Rows from block 8, named by matrix and row number. Each number is 128 + 32 x the weight over its row's rms, rounded and kept within 0 to 255. All counts start at 0. After the name is the row's rms in percent of the matrix's.
# convs0: expand pointwise conv (model.blocks.8.convs.0.weight, 360x120x1), inputs 60-119
convs0.28 099 [182 137 212  73 155 133 103 133 108 114 114 116  94  83 122  67 121  97  97 150 165  71 105  88  91 141 116  67  96 182  94 134  95  81 161 154 124  87 148 125 168 137 151 129  77  93  85 128 123 154  70 162 145 124 103 151 127  95 103  92]
convs0.29 110 [161 106 170 130 125 138 159 155 162 129 126  99 112  98 108 184 125 147 128  90 133 183 137 106 141 183 141 152 100 107 107 161 171 137  74 180 108 169 117  90 109 179 119 114 102 104 192  98  93 128  98 137  83 152 129  88 103  56 178 134]
convs0.30 107 [128  60 128 154 139 133 143 119 125 146 153 151  62 159 101 120 104 104 114 119 166 161 171 182 107 131 113 106 186 129 110 149 153 166 206 161 112 158 146  81 156 128 119 184 113  84 136 150 160 134  86 166  97 127 157 136  63 192 137  78]
convs0.31 100 [132 187 152 136  74 129  90 182 115 115 150 185 117 149 138  89 115 181  90  88 126 183 130 179 155 130 118 115 147  94 113 139 165 120 151  87 174 120  91 134 114 198 136 148  97  83 163 151 100 127 125  98 147 178  97 132 152  73 129 163]
convs0.32 099 [140 112 105  85 107 147  80 149 121  95 144 127 181 183 136 160  73 103  90 124 110 110 138 113 217 166 150 112 182 126 122 179 147 164 121  70 127  89 142 128 125 119 114 188 110  79 120 116 120 178 123 136 117 106 113 143 170  84 156 155]
convs0.33 101 [186 105 132 125 153 197 162 133 116 146 123 145 129 161 154  93 116 181 149 151 134 104 151 121 125 136  81 175 159  74 120  99  73 162  95  91 118 138 108  99 102 139 114 149 151 134 138 155 117 143 121  98 143 174 109  99 107 109  90  75]
convs0.34 097 [105 157  88 126 142 101 132 130  96 124 129 154  71 109 153  73 114 102 120 170 142 144 166  94 173 171  89 127 152  73 101 148 104  99 125 141 160 152 129 112  32 128 161 118 137  75 140 130 139 142 149 108 108 120  81 152  98 102 157 134]
convs0.35 106 [103  88 108 180 186  75 109  81 132 204  84  67  74 111 147  73 138 182 128 140  96 150 120 163 106  68 128 106 157 140 166 135 138 139 110 162 122 165 137  93 118  61 169 126 103 157 138 112 140 118 168 191 117 113  98  90 184 126 110  76]
convs0.36 091 [ 85 116 170 172 172 120 116 113 121 113 137 145 166  96 169 137 105 142 171 117 146  80 131 110  63 116 166 153 104 126 131 126 118 117 101 118 107 105 161 132 108 138  78 135  65 102 197  85 143 143 110 154 173 143 132  89 170 123 132 163]
convs0.37 103 [139 136 163 154 172  88  57 118 150 164 128 154 100 130 184 188 186 128 142 138 153 152 148 167 126 102 144 122 161 178 119 135 107 124 145  88  99 173  98 125  98  75 156 171 125 185 164  86 148 167 114  95 141 142 126 112  67 103 135 146]
convs0.38 093 [143 169 139  83 130 105 110 119 142 106  83 160 148 131 165  61  60  98 144 113 152 117 100  95  88  67 172 141  96  89 101  75 145  92 164 139 152 148 135 132 143 116 162 111 157 127 179 147 102  96 118 173  49 117 146 111 112  98 103 190]
convs0.39 108 [ 88 149 112 116  93 168  46  92 106 117 108 134 120 116  76 120 192 117 124 143 150 113 142 113 143 116 143 115 102 184  93 129  51  82  93 128  95 106 178 141  97  73 153 162 133 101 156  48 105 141 111  67 115 108  90 143  92  97 196  93]
convs0.40 101 [ 89  38  84 136 152  78 110 115 119  56  81 125 143 190  90 117 154 144 148  73 137  90 119 149 121 144 134  92 179 105 145 116  96 129  98 202  91 164 133 124 117  91 187  92 111  46  62 122 100  78 170  80 110 117 123 120 157 121  89  73]
convs0.41 110 [104 136 151 149 115 156  92 159  83  97 107 218 115 118 165 130 105 109  95 142 126 102 100  79 118 109  92 104 127 114 125 118 150  81 169  79 102 125 148 219 105 123 180 114 120 128 116 113  71 130  72 152  65 116  82 133 113 126 122  89]
convs0.42 109 [141 198 140 173 147 173  98 129 124 132 146 203 113 145 156 162 152 218 149 102 179 109 113 130  94 135 104 159  65 143 172 179 141 125 108 123 145 113 117 131 107  69  69 170 126 148 117 151 107 108  71  92 114  92 130 159 163 105 177 143]
convs0.43 090 [121 188 110  94  70 211 136  93 127 140 139 149 139 164 133 158 109 151 157 173 122 108  87 162 164 133 169 121 133  52  82 137 124 151 128  95  87 135 137 132 155 141 130 139 137 132 110 169 154 181 150  79 178 140 111 162 100  91 106 138]
convs0.44 104 [ 91 132 162 178 107 101 106 127 166 119  94 123 133 122 111 125  89 142 103 134  99 139 117 134  28  73 151 158 118 142  91 141 139 135 134 104 137  95 129 134 114  89 136 202  56 128  75  52 148 120  98 148 155  91 126 144  84 190 128  88]
convs0.45 103 [107  97 103 126  77 165 119 148 131 169  97 124  80 122 127  99 126 148 101 108 145 101  96 162  97  96 142 170  99 225 185 147 115 150  63  89 116  93 154  93 125 129 135  65  59 155 157 108 112 115 156 169 111 199 147 149 135  93  81 190]
convs0.46 115 [163 176  89  92 108 134 158 138 130 145 191 161 136 155 106 137 107 129 203 176 132 105 142  79  81 161  63 118 136 119 123 119 134  93 198 130  49 115 136 152 122  92 150  68 118 125 146 130 139 158 127 164 134 144 144 158 142 119 163 147]
convs0.47 100 [140  86 111  98 148 156 133  96  71 121 174 170 119 102 153 183 146 124 176 151 150  85 130  93 134  70 155  91 171 160 114  95  98 116 138 159  82 128 158 148 135 170 144 206 153 128 118 116 145 144 138  73 118 165 147 113 144 100 123 131]
convs0.48 092 [132 103 170 130  92 128 204 156 124 112 113 145  83 133 146 158 175 134 142 176 163 113 122 104 143  95 175 127 138 126 118  57 102 100 131  95  95 160 115  88 155 114 150 148 177 170 130  67  94  86 127 153 140 120 184 111 106  68 112 134]
convs0.49 104 [ 96 136 139 127 151 113 111 151 185 178 113 122 139  82 134 163  75 147  99  88  94 131  78 162  97 117 116 140 111 126  72  96 155 159 172 158 159 117 127 115 144  98 184 124 157 134 162 209 152 168 202 168 140 211 113 132 118 124 170 107]
convs0.50 104 [ 93 131 154 115 134 129  93 174 171 136 158 168  83  89 124 104 111 142 142 135 124 140 146  92 129 185 146 164  93 200 118 158 126 183  88 216  79  98  75 155 140 149  70 173 198  87 141 115 156 116 113 124 123  94 119 153  87 156 129 160]
convs0.51 093 [139 132  76 137 137 181 119 121 141 136  77 104 142 114  92 109 172 168 107 132 148 139  68 146 187  90  92 143  95  71 112  87 186 152 176 123 147 138 148 130 141 199 114 184 133 157 129 170  86  86  78 113 114  95  92 196 154 141  98 131]
convs0.52 110 [ 62 184 222 191 106 121  90 128 149 148 141  97 174 125 132 161 123 137 136 124 107  90 123 151 128 155 204 127 101 164  76  82 144 147  99 111 167  90  64 104 104 126 112 148  96 193 106  89 165 119 118 103 120 145 129 103 114 181 138  83]
convs0.53 103 [101 105 153 138 108 125 147 140 171 164 165 172  84 157 120 134 114 119  81 157 167 118 142 117 143 119  55 113 103  90 182 169 144 152 118 139 117 136  89 134 122 169 160 163 136 197 137 167 119 140 108 117 103  70 155 133 172 134 128  75]
convs0.54 099 [172 138  87 128  92 156  85 126 210  75 164 160 129 111 124 126 129 145  95 113 103 169  81 117  61 147  83 155 134 138 169 185  75 112 160  93 143 102 115 114 135 180 102 168 112 189 117 159 138 131 131 152 139 108  65  99 183 115 101 148]
convs0.55 101 [129 154 122 156 108  88 104 123 131 136 137  67 104 127 132 127 144 153 121 133  94  88  90 175 131 158  65  95 109  89 120 136 164 130 117 172 128 120 119 137 120 150 113 201  81 168 136 122 123 110 107 154 155 162 142 127 211 105 119 141]
convs0.56 098 [120  90 128 170  77 166 138 109 122  89 166 147 146 133 114 147 116 108 173 115 135 178 129 162 116 129 200 114 160  97  86  83  74  98 166 134 205 179 137 140 121 130 113 118 160 165 187  86  69 129 169  59 138 128 113 132 154 142 128  96]
convs0.57 104 [129 136 157 100 140 176 135 110 102 143 126 136 176 123 150 125 130 130 125 148 109 148 166 170 115 110 137  90 151 127  84 154 139  81 177 141 178  79  99 160  70 158  86  99 174 168 193 122 116 124  72 141 111 162 172 145 165  96  85  77]
convs0.58 102 [112  92 150 110  88 104 122 154 155 145  75  61 111  69  82 110 147  74 156 130 135 137  79 113 120 157 121 186 114  84 129  47 134 127 162 170 121  93 124 159 100 125 155 140 145 128 182 133  95 145 115 135 112  95 120  90 108 177 120  98]
convs0.59 097 [122 129 108 159 126 147 116  84 123 152 154 170 157 160  66 123 146 143 103 132 188 109 139  96 123 145 107 127 182  82 168 117  82 129 108  71 105 148  69  92  99 147 129 117 137 197 146 123 119 135 108 175 104 147 164  82 110 106 176 122]
convs0.60 098 [ 92 129 148 132 142 121 178  99 143 130 150 122 154 126  90  85  97 144 164 105 113 114  96 157 119 119  99 133 142 148 125  87 100 171 121 147 112 150 149  85  69 183 134 107  96 104 153 159 171 182 117  98 184 102 107 141 104 157 156 160]
convs0.61 105 [ 99 117 141 184 127  72 161 136 163 121 123 103 120 192  73 171 142 122 102 137 122 124 159 128  56  86 130  48 152 152 138 132 101  71 116  93 150 136 130 127 132 101 134 116  73 123 121  54 101 141 210 108 155  89  95 113 139 134  80  97]
convs0.62 107 [116 145 114 124 127 107 106 151 152 126 144 111 105 117 130 154  78 102 160  93 137 133 182 129 114 127 164 128  94 134 182 143 138 162 149 154 109 137 131 168 121 193 128  99 154 245 111  72  99 126 147 209 134  98 138 136 133 160 123 173]
convs0.63 098 [142 160 117  84 151 130 140 136 159  58 100 104  83 143 154 172 148 154 115 155 142 131  86 118 118 141 113 180 106 139 145 130 133 168  75 181  85 153 116 127 119 119 168  97 128 134 122 125  74 101  77  92  98 141 135 157  89  79 169 151]
convs0.64 091 [179 111 198 132 108 108  52 137  71  97 119 176 175 168 117  84 153  77 120 135 115  48 150 147 119 104 117 177 132  89 118 132 147 161 185 170 162 161 159  95 142 119 118  95  66 114 121 129 136 133 130 151  85 140  85 170 164 173 142 155]
convs0.65 111 [175 140 128 169 164 168 107 116  99 196 112  90 123 116 110 122 162 102 104 203 210  64 151 159  52 146 110  76 160 144 122  98  87 109 152 102 109 139  96 130 157 145 170  59  89 141 118 115 118  89 113 150  85 145 130 158  97 131 150 103]
convs0.66 100 [172 189 157 135 106 105 138 150 148 123 114 123 176  79 149  99 125 149 124 127 114 112 175 131 114 125 117 148 182 150 126 139 160  77 135 117 197 110 119 122 127  80 150  92 131 157 117 140 151  73 118 143 161  89 142 141 112  61 140  85]
convs0.67 092 [114  77 179 116 178 145 142 157 128  84 196 120 144 158 122 120 100  21  92  84  79  90 103 148 111 157 129 199  86 117  89 138 142 102  80 139 126 145 163 163 101 104 150  90 125  76 157 171  96 166 154  85  76 123 103 158 101 141  67 102]
convs0.68 104 [169 128 132 132 127 127 109 104 176 129  91 116 138 140 147  58 162 187 104 156 152 127 107 110 163 117 198 147 149 136 147 141  90 129 146  83 118 139 115 150  96 153 123 145  99 132 142 104 165 164 117  91 177  60 164 162 117 144 174 134]
convs0.69 094 [ 76 116 106 171 103 116 115 133 179 173 161 187  85 168 137 139 184 113 133 181 161  88 128  90 103 132 142 107 171 132  98 117 123 107 172 114  98 112 128 117  92 124 129 169 112 132 132  99 141  98 102 107 134  76 151 137 143  88 181  80]
convs0.70 088 [161  75 195 130 160 155 135 111 115 164 142 161 118 153 150 188 121  57 102 111 139 156  87 115 102 169 127 142  85 157 138  81 113 157 149 157  84 102  95 174 128 128 106 134 142 172 126  60 174 143 197  98 167  78 120 118 174  91  77  60]
convs0.71 089 [115 128 126  68 176 110 120 181 181  55  85 179 179 135 140 111 106 177 133 113 156  93  97 166 146 146 146 201 160 117 144 123 127 140 142 107 115 124 122 131 142 166 179 124  89  77 133 161 170 171 133  95 122 130  85 173 152 112 104 173]
convs0.72 095 [ 97 147 144 112 188 157 189 140  67 113 153  95 113 149 161 121 177  76 117 125  74 113 135 190 156  97 156 123 156  96 135 175  97 138  90 115 142  98 151  95 143 140 104 142  64 121 105 194 109 122 106 129 119  62 172 122 124 101 135 151]
convs0.73 102 [119 108  86 135 150 176 127 144 134 131 170 115  95 132  92 124 101  75 125 106 175 121 119 129 124 113 132 130  56 160 187 100 153 185 111 152 116  99 163  99 131 100 127  94 134 138 140 158  84 144 132 150 141 173  73  93 132 156 141  93]
convs0.74 096 [173  65 149 146 100 173 131 113 160 155 141  85 126 123 119  99 124 118  82 101  94 153 111 139 121 156 153  99 116 125 127 118 110 131 170 115 180 114 147 108  69 148 143 123 119 156 123  96 146 143 192 139  74 140 159 101 106 170 124  68]
convs0.75 101 [152  99 168  96  77 214 151 108 140 199 147  86  67 121 174 201  85 144 151 157 109 112 116  88  84 147 115 168 154  96 147 170 106 110 156 179 142 167 165 167 157 163 150  93 113 158  84 145 119 132 126 113 129  98 162  89 107  63  98 156]
convs0.76 091 [135  85 116 139 158  91 147 132  93 143 160 112 140 140 139 118 108 160  99 146 144  98 110 134 124 122 183 179 110 153 105 140 153 186 109 117 106  87 108 167 141 109 151  83  82  97 133 166 172 108 143 152  73 150 137 186 199 161 128 112]
convs0.77 098 [139 162 166 126 139  75 137 107 121 107  79 159  90 119 190 122 139  91 157 182  71 123 101 202 148 131 114 116 142 138 138 107 171  83 104 140 135 176 183 138  99 101 167 139 129  62 154  64 140 186  96 144 127 122 132 169  62 110 125 151]
convs0.78 099 [164 175 128 114 223 118 154 124 149 110 126 162 142 149 123 170 152 177 130  91 108  85 127  94  75 114 112 162 123 109  20 111 153 126 154 149  75 113 141 110 167 150 132 170 101 122 103  78 187  87  90 112  87 190  84 141 141  91 126 171]
convs0.79 100 [121 100 123 137 111 148 142  85  99 131 134 165 119 181 156 153 159 132 172 115  76 145  86 121  53 190 101 100 153  86 140 158  68  89 112 148 145 122 166  97 188 104 106  86 127 171 105 148 149 115 101 141  85 109 122 139  99 140 155 115]
convs0.80 101 [140 161  52 139 131 120 128 124  39 127 131 140  47 187 147 124 178 184 145 168 128 147 103 122 140 108 144 105 112 112 124 107 145 182 104 135  99 143 138  90  91 132  75 123 105  91 106 154  69 169  69 122  89 120  98 102 114 169  98 171]
convs0.81 112 [114 203 149 123 131 134  58 115 172 121 108 171 129 164 153 137 135 167  49 172 127  75 171 145 183  96 116 128 132 126 134  89  96  89 112 163 107 119 101 118 111 174  88 157 116 120  56 140 111 109 105  85 126 156 192  97 137 149 149  52]
convs0.82 097 [129 106  96 161 122 181 118  99 111 125 102 216 106 144 188 172  80 153 120 141 149 177  76 128 146  93 150 147 154  90  89 152  65 158  95 202 120  30 126 102 141 135 116 138 177 108  99 150 127 172 160 100 111 158  88 192 125  92 119 169]
convs0.83 093 [172 153 125  92 104  79  84  99 153 155  84  65  99 115 130 140 151  96  99 135 107 163  55 109 101 116 119  95 159 122  90  79 197 138 113 184 130  71 122 138 128 116 148 119 161 168  74 143 174 140 121 161 148 107 124 173  93  95 100 122]
convs0.84 099 [ 91  87 105  97 202 133  79 188 145  72 117 123  96 136 132  91  88  83 124 133  81  94 105 103 175 103  99  61 146 146 116 166 138 164 125 152  20 125 111 165 115 152 148 107 107  87  94 121 129 131 189 138 160 127  90  96 140 174 172 168]
convs0.85 106 [132 153 120 144 123 114  98  97 109 140 114 103 167 149 143 146 139 124 119 130  77 128  98 155 115 109  89 185 174  70 131 171 148  75 126 114 184 232 117 121 162 154 119 135 143 134 103 180  91 184 106  83 126  92 121  56 171 124 217 147]
convs0.86 103 [162  96 187 162 189  78 123 165 137 130  43 172 132 123  69 115 122 102 108 127  93 111 161 114 164 162 107 143 181  91 109 154 131 138 165 118 156  85 122 108 126 130  86  97 120 105 153 159 100 129  77  80 184 122  75  39 116 101 130 114]
convs0.87 098 [ 99  91 121 112 196 106 114 144 131  60 169  75  63 112 108 150 109 142 186 101 170 176 190 117 135 101  98 190 102 164  98 118 123 180  93 148 103  85 131 128  94 117 107 147 164 148 189 120  91 123 159  56 184 146 127  98 120 121 108 113]
convs0.88 093 [169 147 122 151 142  74 159 134 187  74 123 120 104 152 179 113 110 133 161 148 117 108 179 157  91 102  75 129 118 113 147 164 145 149 127 130 133 119  94 112 144 145 151 129 137 101  96 143 203 104  77 123 178 208 141 145 209  89 187 136]
convs0.89 102 [133  88 122 114 112  41 170 117  72 105 109 126  75 110 116 110 146 190 102 119  85 121  68 141 101 117  96  93 147  57 123 156 124 138 189 119 200 149 108 116 105 127 142  69 112  97  95 150 132 142 141  96 144  90 133 149 106 138 197 199]
convs0.90 101 [159  62 175 207 155 160 113 117  97 195 176 144  82 134 157 126 125  87 157 138 141 114 147 128  81 119 134 120 155 184 114  94  77 156 121 119  79 121 118 165  92 134 139 119 128  94 168 139 200 129  91  97  73 115 131 151  43 127 107  99]
convs0.91 110 [ 90 192 137 150 120  60  85 115 170 186 158 110 100  63 114 143  88 172 147  93 147 144 124  77 141 111 136  57 123 168 151 158 108 116  84 151 143 143  83 107 110 133 147 110 140 148 123  85 138 192  90 119 141 110 145  94  63 190 109 174]
convs0.92 102 [141 141 137  79  42 152 113 185  83 184 181 136 130 108 173 125 101 152 146 141  91  93 175 133  93 155 129 113 140 125 137 172 138  89 107 120 113  99 160 164 101 162 199 142 143  97 167 195 197 141 154 136 142 118 115  79 105 167 122 164]
convs0.93 099 [ 94 117 129 105 179  87 125  93 130 154 156 132 186  84 154 180 132 143 134 165 167 165 137 148 156  92 193 164 167  62 117 141 101 122 100 147 128 133  90 102 126  86 177 119 114 106  54 118 141 163 113 164 142 192 131 169  71 121 162 135]
convs0.94 103 [ 82 172 180 180 139 165 132 183 144  60 139 156 129 161 118 140 148 123 154 116 131  65 146  92 146 124 132  69 162 166  95  96 137 120 174 133 136 173 111  86 138  99 100  92 114 142 163 114 146 121 146  95 155 105 100 141 115  76  87 149]
convs0.95 094 [118 126 128 116 115  86 116 170 174 137 116  89 126 100  60  95 142 100 108  98 154 166  91 141 184 156  52 131 116 145 116 122  72 128 160 116  95 185 126  85 135 143 107 166 110 116 181 143 154 115 151 153 175 104  67 176 201 132 123 128]
convs0.96 101 [106 104 130 154 129 119  92  86 127 124 106 109 134 170 148 117  96 136  91 127 136 202 137  90  75 139 125 131  89  98 121 165 158 101  64 106 217 195 109  90 142 110  99 152 151 159 147 138 113 177 116 153 187 153  80 197 126 160  95 153]
convs0.97 086 [133  80  96 132  81 191 149 124 132  91  95 152 110 150 168  71 162 134 137 143 160 146 114  82  90 144 191  96 138 157 157  73 144  86 129 113 144 183 104  75 127 137 109 167 134 116 140  70 101  93 162 140 125 147 186 102 157  95  95 189]
convs0.98 097 [160 117 173  74  86 154 150  95 157 158 129 112 116 116 134 143  86 185 188 114 188  83 161  96 154 104  89 118 147 148 178 169 123 172 121 104 201  54 147 123  95 155 165 151 128 166 131 108 133 153 173 153 160 100 116 107 118 165  65  63]
convs0.99 099 [138 100 137 156 100 127 106 125  65 118 177  88 173 137 147 179 120 159 173 125 141  90 101 121 150 105 155 180 150 160 149 122 142 148 101  59  59 112 109  87 118 128  71 130  70  98 121 133 112 175  54 170 169 135  40 178 102 115 110 124]
convs0.100 105 [119  80 149 124  95 161 133 132 143  80 148 139 122  98 116  89  81 150 173  70  85 144 104  98  99 101  69 106 147 159 147 121 104 114  99 151 122 141 109 141 182 183 181 110  75 120 104  90  91 131 162  72 164  99  97 148 120  83  94 109]
convs0.101 097 [125 165 153  38 112 115  89 140  61  91 102 153 132  86  80  83  67 113  78 109 129 112 101 125 173 187 102 158 160 121 139 153 161 143 103 204 125 109 152  82 163 128 100 184 102 139  89 159 180 107 128 106 148 178 125 190  89 140 108 111]
convs0.102 104 [110 151 109 124 171  94 177  40 134 115 161 138  99 127 110  95 103 137 113 141 117 136 123 114 160  99  76 150 147 131 116 132 152 126 124 133 108  80 164  92 149  73 117  71 127 151 136 189  99 100 105 104 176 116  98  80 196 139  93  48]
convs0.103 103 [134 123 156 183 196 119 121 134 117  99 116 159 167 149 108 129  95 136 150  74 134 111 112 153  72 104 118 141 122 129 164 168 130 154 147 149 131 157 147 110 148 148 163 188  76 148 112 123 193 107 111 163 158 116 156 192 109 136 175 121]
convs0.104 096 [114  60  62 154 163 120 103  82  65 150  92  97 182 121 115 152  79 183 113 167  99  67 125  82 111 164 170 123 137 190 126 140 154 116 116  78 141 134 131  81 115 129 157 149 110  93 144 141 124 137 100 140 111 107 171 162 126  89 172 188]
convs0.105 098 [150 188  76 132 108 133 148 182 189 100 140 133 166 177 139  84 112 158 127 163 164 199 200  73 113 153  85 110 177 123 146 136 116 125 139 103  80 164 126 122 142 110 165 113 149  54 113 151 118 155 117 137 127 131 131 108 114  81 137 119]
convs0.106 099 [ 80 125 135  78 145 133  97 144 131  78 121 141 104  76 188 138 153 148 188 126 181 109 118  38 152 143 202 159 106  87  82 136  60 187  72 111 134 173 150 136 127 108 114 111 134 115 145 112  58 138 176 143 138 123 107  85  99 132 165 169]
convs0.107 098 [ 86  89 128 184 167 133 122 134 129 104 152 131  56 107 130 148 129 123 135 125  82 135 103  91 150  72 206 170 170  85 125  64 146  84 144 178 145  91 157 105 112  85  75 115 142 126  66 171 188 142 175 146  93 125 115 128  98  61 127 129]
convs0.108 103 [115 150 139 134  98 173 108 142 108 193  97  88 152  91 167 127 100 100 190 100 127 105 148  57 122 116 173 136 152 169 129  84 118 119  87 184 147 115 106 159  50 122  76 100  75 112  90 135 121 115 167 153 158 152  68 119 123 139 141 149]
convs0.109 096 [138  85 142 161 106 101  98 187 148  72  97 140  78 132  92 135  70 159 120 107 138 155 164 107 123 124 118 106 146 149 125 179 125 100 124 104 148 139  62 132 158 161 177  95 120  59 202 104 140 126 138  91  78 128  85 197 155 137 141 139]
convs0.110 105 [119  33 126 105 142 132 157 131  77  82 153  92 168 164 110  85 132  79 152  97 110 177 117 167 139 142 162 113 124 161  86 132 192 140 144 154 189 133 194 133 157 125 127 175 146 129 113 131 125 116 136 136 118 190  99 135 142  76  89  53]
convs0.111 105 [ 41 181 157 172 159 160 219 104  73  93 160 127 138 142 157 124 104 168 117 131 104 144 114 108  98 182 128 152 110 100 129  85 120 124 128 134  77 155 136 140 118 103  59  86 168  90 144 128 132 121 126 161  97  90 110 122 126 132  82 151]
convs0.112 098 [111 130  89 164 156  64 150 142 125 161 115 141 142 102 154  99 207 164 157 100 120 140 151  33 175 116 115 202 153 152  84 121 120 117 121  98 150  88 133 159 165  99 103 140 131 150 145 164 119 133  92  79 134  96  73 108 151 160 157 125]
convs0.113 096 [100 123  94  90 152 165 206 178 191 143 124 155 103 123 140 119  79  98  94 123 129 115 154  91  82 134  93 135 105 125  80 139 103  81 133 161 155 171 152 112 175 165 171 137  68  94 131 148 149  99 133 170 128  91 182 111 168 158 161 137]
convs0.114 093 [175 211 136 128 135 159 168 128  91  57 147 150 130 143  97 163 177 206 166 157 140 141 144  77 132 188 136  87  73 142 150 103 143 128 140  97 123 126 117 109 120  84 119 126 128 125  95  63  97 145 145  91 153 107 170 184 132 214 142 173]
convs0.115 096 [109 133 101 115 122  98 168  45 145 102 115 156 121 128 129 140 107 170 132 145 192 173 136 103  97 184 125 109 140 132 133  69 114  91 111  57 106 121 151 147  97 126  77 127  81 115  52  90 129 162 140 133 118  50 128 101 159 130 135 158]
convs0.116 105 [ 84 165  85 170 131 175  96 127 126  98  82 171 124 121  87 142 150 129 151 203 150 119 177 100 156 166 169 105 167 123 159 147  98 162 179 132 130 102 106 119 151  55  80 134 155 138  85 121 144 178 128 136 122  66 168 158  94 121 125 164]
convs0.117 096 [163 167 119 183 181 101 124 130 138 143 125 133  97 135  84 137  84 181 111 185  54 137 123  73 198 135  83 171 133 143 103 120 106 110 160 203 165 180 136 132 128 160 127 121  91 127 108 130 140  96 139 120 113 130  66 155 161  85 102 160]
convs0.118 096 [172  69 113 126 109 117 191  92 143 146 141 124 131  96 101 141 166 166 128 137 204 111 154 117  59 153 109 144  97 145 134 138 130 138 108 165 108  85 192 140  67 165 137 162 122 107 123 109 130 119 114 122 137 129 150 147 115 127 162  95]
convs0.119 097 [158 136 115 136 124 135 178 167  72 152 150  96 148 139 106 141 110 156 158  80  76 121 116 159  94  88 127 176  84 162  75 184 109 101 121  95 120 179  63 176 152 106  79 157 118 107 172 130 199 118 143  99 169 160 136 148 119 136 144 103]
convs0.120 105 [125 115 149 153 108 153 122 151 179 148 158  99 132 102 140 170  77 187 160 158 123 172 135 113  73 148 107 159  74  86  93 102 172 150 101 180  99 123  83 113 130  94 168 138 134 158 103  84 187 112 174  86 181 153 135 128 147  95 126 112]
convs0.121 106 [ 50 188 117 157 117 161 167 108 125  85 112 126 161 112 162  85 118 124 161 109 137  24 161 117 151  99 138 207 146 174  68 100  92 170  96 189 123 178 136 108 145 169 114 136 124 193  71 145 128 135 149 118 114 130 148 109 119 119 128 110]
convs0.122 103 [228 125 123 135 113 134 125 146  56 130 126 110 121  83 130 132 201 149 184 165  92  94 133 124 118 108 105 172 122  67 104  77  88  88 158 159 105 122 104 109  92 168 108 134 136 160 119 128  85 152 155 168 117  76 103 107 113 138 120  85]
convs0.123 096 [166 110  76  79  92 108  62  95 129 187 163 101 161 101 155 150 153 124 139 129 153 129 144 154  99 117 140 116 184 119 115 165  96 140  94 111 173 110 105 141 157 158 144 141  90  50 201 169 151 227 132 106  91 145  94 115 124 103 138 174]
convs0.124 107 [ 85 100  84  99  85 168 108 142  97  93 132 163  84  96 133 121 174 128 126 132  64 121 105 103  82 157 150 102  66 148 141 129  97  50 150 138 106 185 139 116  99 143 147 129 100  89 131 115 143 132 177 152 135 194 101 218  81  88 163  89]
convs0.125 093 [138 158 103  68 113 140 137 152 186  75 111 103 152 166 122 130 128 125 115 158 122 139 128  57 132  98 182 153 112 109 141 151 185  93 128 121 155 148 163 128 110 133  94 121 149 125 159 131  92 107 118 161 125 154 113 155 162 149  75 131]
convs0.126 107 [169 173 133  68 103 126 122 130 136 165 149 135 107 132 105 124 140  84 120 187 145 151 208 177 158 125  76  87 150 213 123 111 124 141 116 105 125 108 108 144 133  95 116 115 184 159 122 123 119 186  92 162 125 151 130 124  86 117 174 137]
convs0.127 102 [122 113 173 140 110 105 133 115 107 123 143 148 133 131 147 140 157 205 194  34  69 140 137 131 115 122  99 160 132 124 162 148 149  75  95 146 158 178  85 172 129  95 156 150  72 180 144 104 132 126 169 175 100 173 135 141 156  84  86 129]
convs0.128 099 [199 170 147 142 132 116 184 131  98 173 140 125 128 155 171  93 116 150 140 202 119 132 108  85 154 120  86 141 160  67  96 106 123 111 104 189 114 151 101  76 133 142 167 119 112 119  58 156 173 166 114  91 184 160 173  89 183 103 154 136]
convs0.129 097 [127 145 102 166 148 137  93  33 149 181 111 116 132 105 138 117 169 186 125 152 160 106 115 172 179 122 127  76  99 160 137 110 187 120 145 122 135 102 107 116 175  98 131 188 136 140 137 139 132 119  49 119 161 158 121 160 113 174 120  67]
convs0.130 099 [137 131 125 144 160 159 138 110  66 126 116 155 139 182 119  98  79 167  76 134 118 129 161 151  83 176 114 137 127 112 178 126 105  66 105 108 120 132 163 152 100 123 106 165  70 126 112 173 101 144  29 133 153  83 109 138 138 140  73 147]
convs0.131 102 [122 230 145 174 141 100 157  64 154 117 101 176  72 105 149 148 145  70 127 129 135 140 105 121  86 139 138  92 108 130  81 123 144 128 213  91 149 155 141  94 178 160 180 134 105 140 174  92 166 139 103 153  86 114 141 151 119 191 124 126]
convs0.132 101 [ 90 106 133 105 165 129 130  69 149  95 164  96 106 145 121  82  75 112 166 192 151 133 132 162 150 143 132 159 124 160 106  81 144 149 133 118 139 141 108 158 176 180  82 111  88  80  88 186 105 138 135  96 178  86  77  85 110 102 120 131]
convs0.133 107 [151 107 113  93 151  52 168  64 125 109 170 166  86  74 139 150 151 101  92 110 115  92 124 172 166 115 123  93  97 136 166 137  94 129 156 202  98  94 183 131 130 148 116 106 137  49  95 151  98  57 117 130 129 129 107 139 155  86 154 110]
convs0.134 094 [108 130 140 137 150 117 157 183  59 145  82 134 110 178  73 144 105 162  89 144 132 174 129 193  94 129  81 147 145 148 165  87 118 167 135 113  61 139 165 105 101 115 135 111  82  80 178  98 130 104 196  32 112 102 134 116  90 134 132 147]
convs0.135 091 [152 140 153 109 115 128 148 128 141  96 101 126 104 138 130 128 149 147 174 138 170  90 112  88 121 128 127 127  46 146 111 155  87   9 192 111 141 145 158 127 132 124 122  69 143 184 142 159 131 137 124 168 112 105 108 158 125 104 155 121]
convs0.136 092 [100  84 163 106 153 133 149 125 137 103 147 108 118 116  99 100 163 120  78 151 145  63 146 153 125 145 126 163 118 152 132 110 134  80 207 122 143 117 152 156  93  96  89 155  99 120 134  56 164 162 143 106 135 217  97 133  89 149 103 194]
convs0.137 100 [ 96 116 147 182 124 120 135 172 162  93 118 173  85 128 139  88 157 120 171  96 153 144  67  63 144 138 123 101  73 141 146  94  49 156 123 120 148 130  92 116 110 145 159 161 116 130 139  96  75 112 117 107 114 117 116 173  72  67 110 213]
convs0.138 102 [166 139 160 109 159 167 116 120 125 129 153  63 126 112 103 105 148  97  98 151  97  98 115 155 129 126 144  87 149  82 109 104 118 144 195 164 161  58 129 171  99  76 153 163 145 175  66 151 146  81 165 113 109 129 124 142 102 160 154 102]
convs0.139 100 [169  93 136 168 175 178  91  94 121 152 107 180 152 139 189 112  75 109 102 141 110 111 179  96 170  88 170 171  80  83 112 161  94 129  74  76 141 126 178 137  82 143  91 143 116 113 190 131 138 111 124 130 155 104 111 153 153 164 166 102]